config.toml
horizontal_flip = true
decoder_upsampling = "nearest_conv"
steps = 4100
batch_size = 256
epochs = 7.2
Rows from block 3 of the encoder of a small image autoencoder, named by matrix and row number. Rows with one number belong to one channel. Each number is 500 + 50 x the weight over its row's rms, rounded and kept within 0 to 999. All counts start at 0. Numbers have three digits each.
After each channel's rows are labels from the 100 images, of 14848, where the channel reaches its highest value: "top examples" is what is common among them; "colour at peak" is the nearest of a few named colours to the mean colour under the peak. Only what is clearly more common there than usual is listed. The data: views of escape-time and Newton fractals. In brackets: how many of the 100.
# convs0: expand pointwise conv (encoder.blocks.3.convs.0.weight, 240x40x1x1), inputs 0-39
# convs1: depthwise 5x5 conv, stride 2 (encoder.blocks.3.convs.1.weight, 240x1x5x5, trained with AdamW), a 5x5 kernel
# convs2: project pointwise conv (encoder.blocks.3.convs.2.weight, 56x240x1x1, transposed), outputs 0-55

convs0.80:487554481536496541566537519511453514495497418492481442518476441460483461522478530414483499533491432495461403547659511386
convs1.80:490491439499446477510556537551528441385360513468429501496480488508448514466
convs2.80:454550523542529495472475441446492501547444541488497523404441516560466421481526538562528642550516585549526473530534501557627575490490480490456533557528552601457544490512
top examples: pastel (67); Julia set (38)
colour at peak: grey (62)

convs0.118:503528491528504558471525420555557535501450483597401581465520464551540531558545545503484551524468456434612497604463493495
convs1.118:488467491524495522520538524469477545612612518493536614605512469477511460490
convs2.118:458471453448507491537458472505428436401549507491479505503421414617482446515424497470559463530473472511438488420496431504500512420515548426541418531396444471497477545430
top examples: pastel (32)
colour at peak: white (59); blue (37)

convs0.110:454540528501478497474539530447553421470456575377585573469491422614515470554514474484562509604520510527502509536519494466
convs1.110:458492539477457467503527514511504519620636530524472588584473480531460527507
convs2.110:504564467519396497546560487613444474503535536563538518399445508537440466529516492413512519482534538532427440480513398490478536390537498499504539407518571508468588475512
top examples: pastel (76)
colour at peak: white (100)

convs0.42:516621486545505509436476457440483559475518472476561572546359544533530472581452460528551434505546499526486504511584455482
convs1.42:477467476468501515488552542497516555483661563478584500547565507545523543551
convs2.42:460556490521394534615512630524486555474392526486490511493458532512454431534449468461505556523532530472455402530444529445378562559449474521467531478531477506510541530505
top examples: dark (78); Mandelbrot set (43)
colour at peak: black (98)

convs0.134:472483507552496448529517484520551445464495501571525576454580507488589579456460447503512446508490459520588441435456495646
convs1.134:486477446483516443482551550471560509446576476437539494574396506473435435431
convs2.134:567481468410446480480554508480547516489425452555523465485519524438485553526537494473512352455511436481424532393418458501429436499487486501581466441476577482474587459498
top examples: pastel (50); grey (48)
colour at peak: white (53)

convs0.44:497506395510504632475465446486490486483526476518504439483480507593507667489475441504475499520517555537492499480582445557
convs1.44:492486498491475490472490513500509511615624461501535600623497476486507540468
convs2.44:579486526421434466518483547571511479518392467573465513499457544540473456658488516455415542534469460424456492544532498497439606469461512497447464496539559476459475504566
top examples: vivid (51); dark (47); Mandelbrot set (36)
colour at peak: black (88)

convs0.214:537492434490566496465434473482463479448405514562500503553513458536489469437483446567351529487580545466515412429512482518
convs1.214:498479475456476488425480496453449482635619531465480531435450491452478480459
convs2.214:583499518542528397491420486469615565523495510438494466604535535574458530416494551480539576448474560434449503504463516519554519456441515538429478468574510441433511516559
top examples: pastel (52); Julia set (38)
colour at peak: grey (35)

convs0.153:573508432544536513559527586417569500557489488463505473544499508577629512581488519481458541519584435543491555518551525455
convs1.153:500507473491493507506497508478473458568701537496501531603499508501495485486
convs2.153:458544529449452426460472519448470472600523479467483497497522591430498430520470451470586492503492561506566392415460420465473533525467483509479513508536499425653465465466
top examples: grey (76)
colour at peak: white (99)

convs0.199:426570502551496484529613533596503460518543464602459530421533505546495467592472462489512540565464573548498488581512465524
convs1.199:451560538438500507437517544512546429507410426505539432413575470553485485475
convs2.199:516537477514566576493486505503505426500461490471533486482545606473435571490443507587518423576470469476483585455535562479497634403442469545490529541428501545580451469478
top examples: pastel (57); Julia set (40); grey (40)
colour at peak: grey (63)

convs0.182:467595477490471474478520475433543475501538523564610448519520501540633536456502481583468502622503491499431484448460476454
convs1.182:517538508562533465485564613497516527491633546527504504452562458501456574476
convs2.182:570559531522544459591496480498456527523596525466570586602458557528505572454629456505533554543526513525574464482575401490471490437504460435556491529516505528553477510515
top examples: grey (68); pastel (32)
colour at peak: white (100)

convs0.218:510465499514567417515564514452547456557416520505439418506522510523538528545522516549546598562538486455465537570581396547
convs1.218:513470441453451498444351474465464490518463493471540588449544472449481534441
convs2.218:483491512479427530414587505459423569597599415451553483502485515550539574416576515538527406494493523543478478473502592494524447424505518539464534528470534462562512429480
top examples: grey (53)
colour at peak: grey (41)

convs0.185:507527544521474478554527527445539452422565581563532439600535538538628559518442434548590473554530510486487534486499497491
convs1.185:480524493474502512459503482538549594524502459487594656543496533512509563444
convs2.185:563509532465539520559571548475457499523495535523517417412566473562533475517488535507478471517492530559547455529374548477434513626471509477441534536522517438442389599530
top examples: grey (68); pastel (32)
colour at peak: white (100)

convs0.125:500477499468473515583579615411515523514472502439491541634466461540550420563495522476547508499499521491596514578482519468
convs1.125:472467558533496490504569601454530508581646532467565474470523492475530509503
convs2.125:574551436546464519434424427498459503438491505546482426432419411469445622595514533443577527400507510519578448534493493445501492518501489564484490512452510461516555474494
top examples: grey (69)
colour at peak: white (95)

convs0.100:476499539499507501481458497523560470585457496518472514371557553498518517461482520647439451451493528421557570439439480540
convs1.100:475485521539499474479567571441452515459448555446422511424488388447495507427
convs2.100:517524447458503442568529533517583562495492400444531525572422499385502504483417460444472535535561477431444561485467465454436444486526508537555512466531504507548424605431
top examples: grey (66)
colour at peak: white (85)

convs0.94:530457505474380548506543479431537460521463516397557616496454453591543417522494446485541474541468496504523565549483450500
convs1.94:524502505490537508498482491501517462355411510520501376411457488496474503552
convs2.94:587510451440506475470437451435515541470505519519488435616504428497536436540552525563450560502493481442552454494459509626487505481365454488483504608509508507526431493454
top examples: pastel (58); tricorn (28); Julia set (26)
colour at peak: black (89)

convs0.32:486457549518455462439494515442475558618425543430480479509433459479558469579510553502420501530576502470513547479492378463
convs1.32:506497518490495484502486498504517483394534489475391366578451490476411490474
convs2.32:505626507510529425463447479471505541555401530475485541583461509439539534521526536544551637549484470528557429513539456473556591569517542468517551552574483560475472520519
top examples: pastel (52); grey (43); Julia set (27)
colour at peak: grey (77)

convs0.89:562427530556499478551505518576594435509514479493554388503477453464593422460409503462478594493495465504492503465455518439
convs1.89:508499487525465470527537535456475487630630537506551556580513475486459521443
convs2.89:388525459542482527530651525524463442595551458514469439493436485433545569515465480493613468551497541491480445403498491467515437504508430511533561530540512528512516424529
top examples: grey (77)
colour at peak: white (100)

convs0.88:474489455514527547489500450536549564459549442539453391495445558433537433442418500517522480493500414439449412480544450422
convs1.88:468498475557475503458452537494515598581501551590576504595512461572539505532
convs2.88:583528447466443448513510572555420437560510493569431433552473468527546556538526562486482520474439407397449600498536523507531494519531575485404478491502517488579537469561
top examples: dark (96); Mandelbrot set (35)
colour at peak: black (100)

convs0.25:500486533500501473502465517537409483509522459317542568546431527510480507523455512563528431373521495539491456480528552502
convs1.25:553473419422469510510432467422505422458459440478483469489523530547409440550
convs2.25:507414435442460448453490511394538533465450514519422503485484575408474507550558475469597518547480484510507639505526480480440508547504568388533520533488534482466528584465
top examples: pastel (49); vivid (45)
colour at peak: white (54); cyan (30)

convs0.4:511499534513520590503544503464561566526490594574462504523460512553599535613593465583500515553519502523488532539533472591
convs1.4:452485521497544527479453477523488529579460572474523539644521562477508597538
convs2.4:358556470480423538455421431454481525507524506549460603433474509576535539504539521460463561552427484430441459497450617540584508519499476468534464488520467527449486493533
top examples: grey (66); pastel (34)
colour at peak: white (100)

convs0.18:563488498499467537506478473478420443414484472548558450478635464534496528449526504449485542516615496563431394521505463520
convs1.18:499447503443500508519465553484445530347557423407551499520502530479458481490
convs2.18:532467467441447457485536502457568521423464486602518457478532520512467511523518429540475361485458429484404471384460563517403476431526523547445494509560542494513541464554
top examples: pastel (60); grey (37)
colour at peak: grey (61)

convs0.170:468471534428494458464484541504630478434461545481508436453473477531499555514465403575631458539459521434482542444495500472
convs1.170:522448438502525516517409551536461451426543546449438413448478515530403499530
convs2.170:466497513544458480412494477488492517551569509478508551604416510507484439525582459436496595504486466473524597546532598528560400487514584494523496478490579485611561495479
top examples: grey (57); pastel (43)
colour at peak: white (98)

convs0.194:529497495504574463486482499453578559494433491567516512574473440431539553515382544465456542427418506393503552551510467527
convs1.194:439518493545473446564553583518469569621516556487560569544464495528450509503
convs2.194:529476478574549439455549466564537491498567582487546452568422422595440504480560454462495548553517457478483606517424515513399495529490535543476589503434405507474507496494
top examples: dark (65); Mandelbrot set (34)
colour at peak: black (89)

convs0.67:451475586561515474576588484448536523427442500445446486577428446503475456521473511432465499532438478468471474505405563585
convs1.67:469492427481496532494428521511463411377522567400550440525493489500497456522
convs2.67:490606498580500502438504470516374455606550490453534557481499484489506429517585554556582513482495468475592481577465537475491542481554533401437540575536470464509517533477
top examples: grey (61); pastel (39)
colour at peak: white (100)

convs0.28:447500446514471537503549495412522506414507492556561430535436560494607568566527481527615476564536480487492478445467425523
convs1.28:476552529584582518524496544554509456553440579478507493415563526526503567580
convs2.28:533508440549508522477437392452494523568570480444587480524480585564515530468607474502597498554575519519506476570470550594497437462508471471558464483434539510544578522552
top examples: grey (67); pastel (33)
colour at peak: white (99)

convs0.85:486511513531495472596547501490548480516374531490429471528501542588499454534511532548571526461501607570556493528561446595
convs1.85:463547495485533467473554540473487495414542542516480367470459482446502401425
convs2.85:535528477539435502507439593463486487552484417356494498545485505567462441499412454453560463491499582616485429556513558462552455587522498517473545515458506502508536480430
top examples: vivid (60)
colour at peak: white (31)

convs0.12:535436584487517465513451444470565532530492515476488506591487495544550567569497510532662429529545572439533519518502436494
convs1.12:504448532473508559550483457479489457436456491474529389349551507500487533473
convs2.12:466458400493438559460398480454473537482450608512485519484478460541529542502425452401440517488601549444535454456468495504431446479384551477536482503520485492485431505573
top examples: pastel (34); Julia set (27)
colour at peak: black (62)

convs0.37:503441479523459456577475602462562516530485491529454501403482456520469481598506450504553558429450398474488444520411532452
convs1.37:542457539505520527526472457524474456388435505443500394386482559506466504524
convs2.37:491474507424548626519413439502534603477539531495539483465489501550430516487421568512436519551410499456488426515468478516427486529422486481593499483409501538508551461419
top examples: pastel (40); vivid (34)
colour at peak: black (81)

convs0.82:511528494464518516497545423416467446560547442545432486471465520571538536505581611532463572489545581507399510523482426515
convs1.82:516504409489488532494456586527518488500597498553450390548429513561452508540
convs2.82:506549527545516541491441481413510525544432502493534497570513578637522515496535511428506458562555517549525374530519531494478452498558587570490585514519488520590556580469
top examples: grey (57); pastel (43)
colour at peak: white (99)

convs0.104:419560511561541405499478473529576543567519498580448504518462514534534549474464494453544533605560579409523558459494553512
convs1.104:544536534534465449564554485575551604503602483542544507488533493555571446490
convs2.104:466483546483553537585546515493582493476437569609417428575393522525509528483525454425445464542508540512521398543514496467537548481524571576574485466562524541535463528471
top examples: grey (71)
colour at peak: white (100)

convs0.176:459433555528491493543563571464465461529578518491456588418491485507499525519486432536432549575532452397539442494535598461
convs1.176:479475494459488516525480534490499507559597503500500620655491461504549514462
convs2.176:554481472516415365440481571483475443510476456497558512488492415552497421464477426514482448463634533583512547452487503483519466502474469461479477485417484425459604501489
top examples: grey (49); pastel (45)
colour at peak: white (83)

convs0.122:485556537495497518555476503457509414480456415494467543486413414510551549440592584491499548534481458581467477492623476477
convs1.122:521544542497454455495470553449462451383449492496440457397510551554456437490
convs2.122:533511546528561515409524440415543505555585464524529435510515517379522495462504495577541448424476417573436607449470520531509518458537592554488528525488548499525439497441
top examples: pastel (55)
colour at peak: grey (40); pink (31)

convs0.198:481576495450556503480502540562543524429482483636394383461467489489527534474550449494482598449522544525534513455516521481
convs1.198:537539512526547467497465464463526452487607513508557460633567557441523516547
convs2.198:590521491417619486468458473622478536451540547537555520375496529445473579537437460463419453452515543518503586475543509451477487512484552491510482550478508505556559563510
top examples: dark (87); Mandelbrot set (38)
colour at peak: black (100)

convs0.121:542453511573568461479497487527539494473574449524484488411563447487600411376407524504510521535497501524451516434470551462
convs1.121:496464516549463480477539468488485523629520521476535613624453512478526538516
convs2.121:494487539475465440452545469468433497492571530488601524476578528430556422504431417512548460469603506513510565528552515555545516520436444607469523520573428511462473417452
top examples: grey (78)
colour at peak: white (100)

convs0.135:481482547482611477437487534554574477502450516520493564417473515500503462408437440528434392538426483476486529462435516575
convs1.135:445483499381460493531538519467495441365502431486564461510485477523430471488
convs2.135:432462497482486544513482498504547465532449485536490512536520495467639525501613539452454495625551509495428503374499558547430458443511544527564495511530561431427562500485
top examples: pastel (61); cubic Julia set (29); Julia set (27)
colour at peak: grey (52); pink (31)

convs0.27:529436437526476458486570529471525510420460475611491435562503600483425482505508442617514520515530568452439511505520452551
convs1.27:555463524460589566454539508574566528563471530474515586571579543508542494516
convs2.27:561549460502496574431396414510495549542544513515570464578434526637540467456525535512483487566518532504531562567424559604489433515516480525521541530516559433493480533507
top examples: grey (66); pastel (34)
colour at peak: white (100)

convs0.73:468563488478570430445496524565500456483407547567428478460517531424533570475506453480544451536504524600552403488433530540
convs1.73:482523572466504532487508477539547549494541504451553666604489492529506477479
convs2.73:510426469441559502447526546476526505412487469518442554572436466421510610543494465431432435468513415426462439504549451489413476481554486531522484461591417511474453461485
top examples: grey (40)
colour at peak: black (67)

convs0.235:473518530502491547503564480414550470536477529451506605553519493547560487535585564465612589502468595525410533493525478505
convs1.235:521478454512493490504505505467481503599571514490481587676520477508514531463
convs2.235:448553489526433484520549508487490426514505495478599450599524513564512529494471607468438451551471459438485552460601466445523580489570586477463589422551553480452497469503
top examples: pastel (64); grey (33)
colour at peak: white (97)

convs0.225:478512466554551408590550479473516524487416574491468420580430546508521481568521444541537481541529592456448551442499438492
convs1.225:557497442482557483469455554572556566540585564536504520558542535493506557595
convs2.225:448484629498501501469485496533514576454400574532428603458502540453441421447486467542471438603521438471461505553526547490554465510543495546495450505456530562452457578466
top examples: grey (67); pastel (33)
colour at peak: white (100)

convs0.29:557497546492584460525446489537409499466511483549510457414576443561531513422525473574503605444604547478499492544468459484
convs1.29:521515450454431451446439469486538498367551534528461394516495521448463474481
convs2.29:423506485509449489463544440461520631522501470507522445433492513592531507516500545502649498531530528491397460473548539504605435544515446529455516546582496474456567531538
top examples: grey (62); pastel (35)
colour at peak: white (64)

convs0.81:614479455464424520506558606494547496546453538476502428531474466549573507572491534442481547554530458514413534541475571439
convs1.81:507490489517498482476499515502482534502522465501510656632544438517591483536
convs2.81:461489487521526451501429574482475438563489390525507539535534481563480513496535470524494434497451519589470577507504397595618468523520407486363505484505475481510440489477
top examples: grey (81)
colour at peak: white (99)

convs0.38:457489523516540569465496532454485467608543536484417614497533494559573533486565589532427449514564436574532509503478468536
convs1.38:469467547499488512484433467496521520378430568462533407404497463529499436508
convs2.38:517499542468488508538579547538486458383534491475549564539551411476538608530510557455412459492486509527480537419558503490587493501452482408524509536402479471437451583543
top examples: pastel (41); Julia set (35); grey (35)
colour at peak: grey (46)

convs0.117:520448522516550498517514501454406456473518563543563496505578429492401441424498476407502598547521450547436427496540459511
convs1.117:470495418451453507459515526485463433557473512481484550387551441465464542393
convs2.117:486523561493499554491479518564382503532445524503476502499492599477470543449481569525480459472477465498526549587605481476609601487490507621448434530530433589504524526481
top examples: pastel (56); grey (40); Julia set (30)
colour at peak: grey (55)

convs0.65:507483484453497478501454583519439440434512476490451566602428451396480491512505530568436451419546450567464407483483500517
convs1.65:470475405465466459479485462453423429556568410514500473533493456446466432438
convs2.65:639440573530484520495526496587531536580478505459472465508464460511458494582552443510481535464575463474577460515440527425506541497404494569460413563461522463491466472405
top examples: pastel (85)
colour at peak: grey (35); white (28)

convs0.95:531526540530484460502533543491434431471525542543486624498469470468483474435457552581444563448530487625444464448473526584
convs1.95:464475528471454435511419555481462416430530497436565558412469505436443522506
convs2.95:509508483439513534517639589510572467461520524541427434496519554401473515478542503554485454456500453453396558550527480466560570466527582538543491442443539465521552433452
top examples: pastel (38); cool (34); Julia set (25)
colour at peak: grey (38)

convs0.190:414547560464523508516434442562565489411435562527449541506537439457543581401544492553512506500466462471520462431495574546
convs1.190:501487392509426475479527554482452419463579528495476406508416474523439462509
convs2.190:465458498530522522485456420451566474487519457603524556490524484501534536582518504525450552448519469517444627565515501492597469507448582486581540526466553554414565558416
top examples: pastel (58); Julia set (28)
colour at peak: grey (52)